From a checkpoint of a small multi-label image tagger: trained on rosettes with rotational symmetry, 195000 training examples.
Rows from block 2 of a small multi-label image tagger, named by matrix and row number. Rows with one number belong to one neuron. Each number is 500 + 40 x the weight over its row's rms, rounded and kept within 0 to 999. All counts start at 0. Numbers have three digits each.
After each neuron's rows are labels from the 100 images, of 14976, where the neuron reaches its highest value: "strongest on" is what is common among them. Only what is clearly more common there than usual is listed. The data: rosettes with rotational symmetry. In brackets: how many of the 100.
# fc1: MLP up (model.blocks.2.mlp.fc1.weight, 640x160), inputs 80-119
# fc2: MLP down (model.blocks.2.mlp.fc2.weight, 160x640, transposed), outputs 80-119

fc1.198:651503498467463480460487559442517446447442471481441463485508507485515552475539416446465463475568509481551571489491435472
fc2.198:507549464517433503499529550457459514475471505474453547494458491496525519540535569514502555483549475465490504486456449504
strongest on: ten-fold (29)

fc1.253:493530446475467405465475487483588503503458501507447498460464498491507432439534565463468536474497532474535534469439471438
fc2.253:532420480547553559460430506438595501430474586511421574452489502474502531478519492441523619516544556503532466512426508559
strongest on: vivid (38)

fc1.59:540516482546421523476462561463454507476509510534503541516504409530534484488465528438536498510520418437529445530455514493
fc2.59:524477487465484469456550489532525514498503520495489471506498506485448487486483446516488536506508543519472511504520501532
strongest on: cool (40)

fc1.372:534611517527436508481599500452570444454554466510404511460464564501497517482457595524484433505483505553506482517467496502
fc2.372:503400500514541492541504519550462502541502454511523516500524479474542532486454525446514645494454481492476496526443510547
strongest on: grey (99)

fc1.220:544464495507451428573509580453450552492494473469454515462531523477454553467498474564484545540510504439495439466467500492
fc2.220:500510490414472456483506478547542429514527477503497586564504431478496536512509503461491521574556582531507466524500449466
strongest on: pastel (41)

fc1.611:537502528507449451537527429455438522497486524440476539478561508445483481501549408523541497530492470456498546460437498475
fc2.611:553425455458542561544458503443470444452476487494550531500505502533479502488472445475488497443569554476501611475527525447
strongest on: pinwheel (85)

fc1.354:452523514496580469456528546521525421470503425437479436509550534478499497483531534466507496463564540477502463506485438492
fc2.354:560561570525456420496437463490533463464478506601447501516488509527491535442486523520471551506508498480484503450387501508
strongest on: grey (46)

fc1.592:425511459504475509501535546540470501476510487454512504517476558513516360454485500485464537482503477505526536451553505561
fc2.592:500519482513467515527511510495419485496489537483584516492515547524486484498454475416485513513482540457475439509476545584
strongest on: off centre (69)

fc1.121:554533471481530516485537451466548506413484474522435536526434589585544516414572514477493485419490548503495574466562506444
fc2.121:489492487507522474572528528571500449424517426492518519573587526433518541537455506497529503452500524419466516484495517517
strongest on: mirrored (86); pastel (40)

fc1.446:567483457470513443551530561502448514444508552522491551460480554483485475528520530494519516485502628468410521435563524503
fc2.446:434425440477475490509519637498529466497484520530492570431495518514495548521543447466482451562463548487527514515487472518
strongest on: mirrored (81); cool (38)

fc1.425:532575444477535468547489482535486491528519550504465480526518487468432507466504488523499457528490535461420512432500497536
fc2.425:486498446478494484437616459482481488520611439544619567551489517513484583561470542532521519493489526544539578578552462456
strongest on: warm (36)

fc1.424:512438526485527375504539418487443501521501500469530492611450436475498554482456470475515502519496473669557484537476487507
fc2.424:533533513489485438526491514484528462426441440497470484475424537499507519533496511486469453454531524593482473547530496598
strongest on: warm (40)

fc1.551:506510499554496501447506478532453544508473502547486540472472500507449482496487469475494456510487568459470550506548504505
fc2.551:422539521635566480537514582551555485496468476595492526568502449463512511452512464502504503452526541466494475472545491477
strongest on: grey (34)

fc1.34:459535483503543577556512495438530541519485514495525499506392658520553503505561487505503477464561532457387565572463470480
fc2.34:514516444552495503561469479574441459512501492469535455516648515474470437441469516508466445480436472457523502550500486481
strongest on: grey (67)

fc1.498:520691508462508480497562461444523504510521464475527508498522457510472492476483494459516422498481470512527447554493521464
fc2.498:513476519522512512514509509485485533540564420469530554511452483493460506502501528450511590490492473418571528509459499548
strongest on: grey (100)

fc1.66:475536526521488534439451567526554440468503490495515523520437460502439516516448518517457484494516502484498519429469526450
fc2.66:523482487518527446512557492488450541392567530555482482521496460512497545499515513511574444523534515421505414455471521440
strongest on: pastel (32)

fc1.341:527542492482470523530602475444519514505484482540473441533474510474443497566473523500467503519508534458516543559561494505
fc2.341:487535596445532535495430510478540506465519469498506493415457456444495468555527499511471535496451506471496538494460516467
strongest on: warm (35)

fc1.631:572508533441503487471389465442425491522494489480527515517495527541548498452511464525477505515491505452480494560445478553
fc2.631:563512581546413470541535494520454578510465522387536545467442531497520503502554497488448485457566539516460469501490511436
strongest on: cool (40)

fc1.289:506504543491495515515475591427587508537489470515465474532455465505449484521557479487398513454456512657488537544539484469
fc2.289:464468512526475516530548479668453485508539525572508477488488558472543555507441491473483474584554503581491429551493447549
strongest on: vivid (44)

fc1.109:504508450584488531487520479425543511450490537553463456584457467654502451505535498547565522512464471469547496506407478493
fc2.109:479443461537495487507501455504478548509552574467465487382555447398554489511474461515489524589498453513552544489535495530
strongest on: pinwheel (88)

fc1.18:533492511585514500520530525498451503527468478522537514527531462509464475467456559491486496456552502455500484405473479454
fc2.18:458464487452563515486357514443529458439464495528491527515527535533485503589467472532475527541490439567477543481501493405
strongest on: warm (40)

fc1.1:558558475500515477410458480494425490497521465497446457467502492549449502498400562582546540478561488468464466487483513525
fc2.1:498541560476442517538495498488483486457501502471482465497564541488510476456502486447522599487518521514528514464480524524
strongest on: ten-fold (30)

fc1.358:528555503473541583509469428557518456589523506497476526500500515532585561518474521459634523505488516567481485482453532583
fc2.358:534520511451488491570558456418445452468503459519475471481463414514477581506524460544520478422474552469499441562546472558
strongest on: warm (40); pastel (33)

fc1.118:487512528474530516572460433464507392507518528486465516447418548531456482504460580505426499498446421514543509505483497480
fc2.118:477483507507502538496535476524486521476471539451564557503428514544503513439542518422466492490489516460537483561506516561
strongest on: grey (33)

fc1.616:538487489466480454419547466498505521498551578477496527514458500495536514577490451556496465581454527495426511543453497454
fc2.616:510534453497496511493463519531514491505492418585558481499480524543518433517530429567506532478544504424502553480476407578
strongest on: mirrored (90); pastel (37); ten-fold (36)

fc1.37:503465500544439511479517452446531465552460463517496602457526493511518463474467553539456472519528513489540560483470437581
fc2.37:552440454569436506513567461477513491460429523417498532567508517502467482523550498485530474448499533548517518502512531504
strongest on: cool (49)

fc1.307:466528541433520506526541471520536514476524506542503479408473554530514493543474459502514500447439532451553513545478438539
fc2.307:601521522560484467551548452530537557529547499438510467508471479486567513500522491516541478524462537394530543491455470517
strongest on: pinwheel (88)

fc1.605:511505504553534554527555504550489487523463488510544476465579539524486563558489530475490530568568515454606552493435520500
fc2.605:427541548531465534509472472459483459521500546438495369445536473439475501383503538546531492514507439468518528496469562563
strongest on: earthy (34)

fc1.190:478485549520516511515569629500599528509507510529563503552462559540459498517530452489418494490542540546496588493506469476
fc2.190:555488475513442579515558497576428472523511575597477459477512538443499555544438576490538532601566472547468526490494507454
strongest on: vivid (36)

fc1.265:575452562523520397496507450504487530458494507463508469594445424450515519505427504475502480500418489651550469483463477517
fc2.265:560524457468533452503470483519515544430438463507485489419462532511471525542524529509503492443542486599450478565529486550
strongest on: warm (33)

fc1.440:561482468545528603500492505446534509502449449481500574503473561464553448479522529479498523453492529480477586511589475476
fc2.440:460501464420534522531491514469472520505539402398477420586594494495527590502499426470440538454519497466429525473460543542
strongest on: vivid (35); pastel (33)

fc1.244:493412486544521430444535584502447467494519548426541498496513474451477498527590492539548424501495441465494540465549512524
fc2.244:516478468459504447528463590562519443381536478513493568529580521493524466537552499523493472497519484485502511527545578506
strongest on: dark (34)

fc1.533:543439536499539564474528523449489491503558491564453507445548473530505502474491525479496476471486582652477487426475491516
fc2.533:513496498468522509551538523536468433447485500472523471456516427454544512474471443512561503465522506556467452540535464443
strongest on: three-fold (37)

fc1.285:499481535530488538520564471515541494482517539486435583478488498462550559462458514482557543442498523422407469467440540434
fc2.285:474506495449470435535490484460480489523461444472594506544516453504530533479472403499508551452437531445494544543504489564
strongest on: earthy (32)

fc1.363:489497396521462510503459429494560472506543489562520570538533439509472523469537454575398561495434562462444506520478509446
fc2.363:488573472592508531459471552478456533471549532558501481501476500398426476453590516511447531492561496569571476530471579498
strongest on: cool (34)

fc1.476:468494548533418555484461438462519481454503459504484518443503514465470410505493563498523453490517513493484530542466525597
fc2.476:489462502530472507445478505550519509443529481521501451567470541489546513494447467468530551503446486460427497529455549523
strongest on: mirrored (83); ten-fold (29)

fc1.473:435564461514580549441457468581428483495460483553543569564519501514535556569527483540542511503491514477502464512490518498
fc2.473:524538547523527474427520466519515438505501483463505476466503528429454492498470567476515531466480443519447517480475450472
strongest on: pastel (43)

fc1.270:441468412462468549546516429638320509468512537435586523491512525527544524558536501522468490450539516496481493547516512526
fc2.270:542465423492499463473476470487496421542518530465439457453502445496479468468461438479494494559547456525538496457502486519
strongest on: off centre (89)

fc1.0:459482514605542421471521511486561543485476543474393498477524499435518430487524503541448520523474565461438500440548544523
fc2.0:482462515524476544430493476490561440544512487588541587456516551459510489506547503474549565485520505448509510472514420533
strongest on: pastel (46)

fc1.638:498465596532525469483510554477467447481471413504491452501556451401457503535546481512471505481549495455497516485475460526
fc2.638:425564505504453611518437475487505507481524474510526510495594472508466521442504563551479494570503548463526537490432497584
strongest on: warm (46)

fc1.540:547496488554542521520534466532509462499514525554573527516464550534498493502559485506493496535528561485482450450464477506
fc2.540:471533580603517585526445565505484555534520566549531529473531498491532451428514562473481533521512481467443506525562487479
strongest on: grey (62)

fc1.28:432551542518455514463511451522489460465448547572484470500405540478464493495546547496579556482478458469539525483475516521
fc2.28:544468553490509493523432467444486491420477531463526554535540511512524521515519463562529481499530458454494522514532493564
strongest on: pinwheel (77); dark (35)

fc1.535:530501535480489434464505483514553517545446486557552485432460526443627505534430464556510508524457525474530428510556556510
fc2.535:471477488537492455543495508499459452517501568478487480481497398522538390489526453492485566459489537539462428550550484465
strongest on: dark (41)

fc1.232:512527450427483405500504526511553436463513443481506465519522475485456519461499513506523485509458479472490414480490521581
fc2.232:536467492539521374473554485516552490520489490498536460499552585530451532453527486527541533515521519503546512448550484495
strongest on: dark (34)

fc1.276:475526532511471517535475469503506496467523585522417524457476495557540509462477556460534590509456464399469521485470541442
fc2.276:510473507433484473495510562519496507563488462459465515522505498617494441504538497552507511463484465457453533602545518589
strongest on: earthy (40)

fc1.264:478561466503509509524491482456485404502554495558554449599506415537452562563475492540442532457478519475508485508502585486
fc2.264:553557496435518453515566487475449579474506506558540520475495459467447468493499499492499412558563541438523442465507535482
strongest on: pinwheel (79)

fc1.359:475529476530513512464470487449508510402492516486494481512460600502440537427541508504602556554500459464512527441516515514
fc2.359:570462489526515480539497475520480540466458499445474541469596537537568502483442527515571555463538496485485486493523515494
strongest on: dark (38)

fc1.580:519502570471543397509494508596471455549448487533452531492524484532495499424452485485554446486504482459497510416551550510
fc2.580:535576522526473491497454572517587515502537482496508530454427517478446525494477471563475527601508511470533466488531458458
strongest on: grey (34)

fc1.448:529538578526488520418534476490527506520503517517531443516430456556505528517467520494478491568451446490568598512492504460
fc2.448:497477516545505485502530489490467565480546433499546491569532490443490492533532461490527437406552537478511537450418448474
strongest on: pastel (34); grey (34)

fc1.525:528528506505531531449474508454532536467548482535537502500447508463511479506505566488471511453433446465497521444505527514
fc2.525:488481519458530503495541480472492476513507534461487462549445597539471499586498621574449509425528483460414492512566526508
strongest on: grey (52)

fc1.427:463515512490583552496540499461565460463450483520420507550499481445458426471510491592512498418479452470486486528494426551
fc2.427:504466542540548512568500531495466482472504440464520523462498484487505524462528498456560458554578484429474504541497550552
strongest on: pinwheel (85)

fc1.561:494555510506533476487552537527464443540457503392466563566520487479463472493481559515490506492500491425512457454515479505
fc2.561:468445531501514538432534509503474515425533440511503543520523472546547515550572495516512624515434417483485510436498551434
strongest on: warm (34)

fc1.508:483538472557411472469482490544550494532461534488499570462438491508469377421551561492484415461542464437506487499505471458
fc2.508:567450575519604506524489472476529529373511523552510517551511521491527517484506497467521509489496594505492516504476442496
strongest on: cool (43)

fc1.434:582530501525505485450467495515493501428581476486502512502505507491554558488538460554600496453497430477459519483506530466
fc2.434:483508501441430510448509545505468497532487488461550553555582589492506465510479551412493522494518515471491508502518458394
strongest on: cool (42); nine-fold (30)

fc1.293:517479508488510488472532456507556459526430495550441554439474496505527449454436585421504434545548512478505515463521552551
fc2.293:540482513524500534544567470507490544448497505457439483555556490547468487452502523555510445534417567547529569460540496459
strongest on: cool (61)

fc1.596:523533514509497474481471414479562523456543438501430488482483542500480446460528505525562431522486491702521494532489535460
fc2.596:483461469500482498577516522575427471461506477520489403543529477512549507539392536505459469475453483452498464525459449535
strongest on: three-fold (30)

fc1.398:494473472467527518500564637478478498461481508524555466542458531557496567538538506493473534470554556597521535524512479485
fc2.398:496483472477456555503471479600476456535495514580464520503505559457536532493441535489515490595579460602456578499491475486
strongest on: three-fold (38); vivid (33)

fc1.336:542489485472448561501478501508522464618494516499512539485501467465524488479513561586474495497530428441565571468444474488
fc2.336:487496540529539524481545493465469543558554525524436517558488460512423521476535468545456434493588500529436572477503472451
strongest on: dark (33)

fc1.120:537479495572495521517473444450566481474414452490572551534525529473479491513491500543560561452528550479570486460481481456
fc2.120:519448521533487443601473452460433485527465508412540554485549536464544509511540450468540505434494543491498544523540540537
strongest on: earthy (32)

fc1.189:507535542471561420490464473419555537453526509516435481500475471506514509492491488425500502515511523455483481446500422456
fc2.189:539527534539463450503546455483512473540435550516443515562469502522553556482483553535475499432583480515492483559485436462
strongest on: dark (33)

fc1.191:478489494470471509512487460498501450454502527526481470473480427428449514474528460437426491544598474464497478441479518458
fc2.191:502555568558488493453533506506398438512466444498477554471464492460540449511496558506551495513546543460483526519565530502
strongest on: dark (35)

fc1.248:517500470475457511485494435472491527439513549448443503497495485355477551510504501484581476503503522462448465514507474501
fc2.248:482497489509464517538487538469545574500501535548522465546558508557488564472444495536477469532595462489489489530521480506
strongest on: pinwheel (82)

fc1.572:479447488468434500470568514582521458504547527511502498416512438489543473549458488513443481497522458429522528527468530442
fc2.572:459474489508394485381419447427429487468489534500530481554529490504475419527485515437568565492578456477490500495517477436
strongest on: dark (41)

fc1.624:553505486525520477436479503419517496522502470442528503506421507497492532566504535540523481514512570474449455499517470507
fc2.624:518531536486434541534541478493499595492547570483460416481470474410477477460526505485542481561516430431504519502482494548
strongest on: warm (39)

fc1.565:475470519480532482482532628492524510502450509440540490527505486540486522531528522430472557452545523610491510522526519531
fc2.565:482499493499495510497540483615512481493493494579503521486499556466547547515451487483521481631597459622423580549482484563
strongest on: vivid (38); three-fold (30)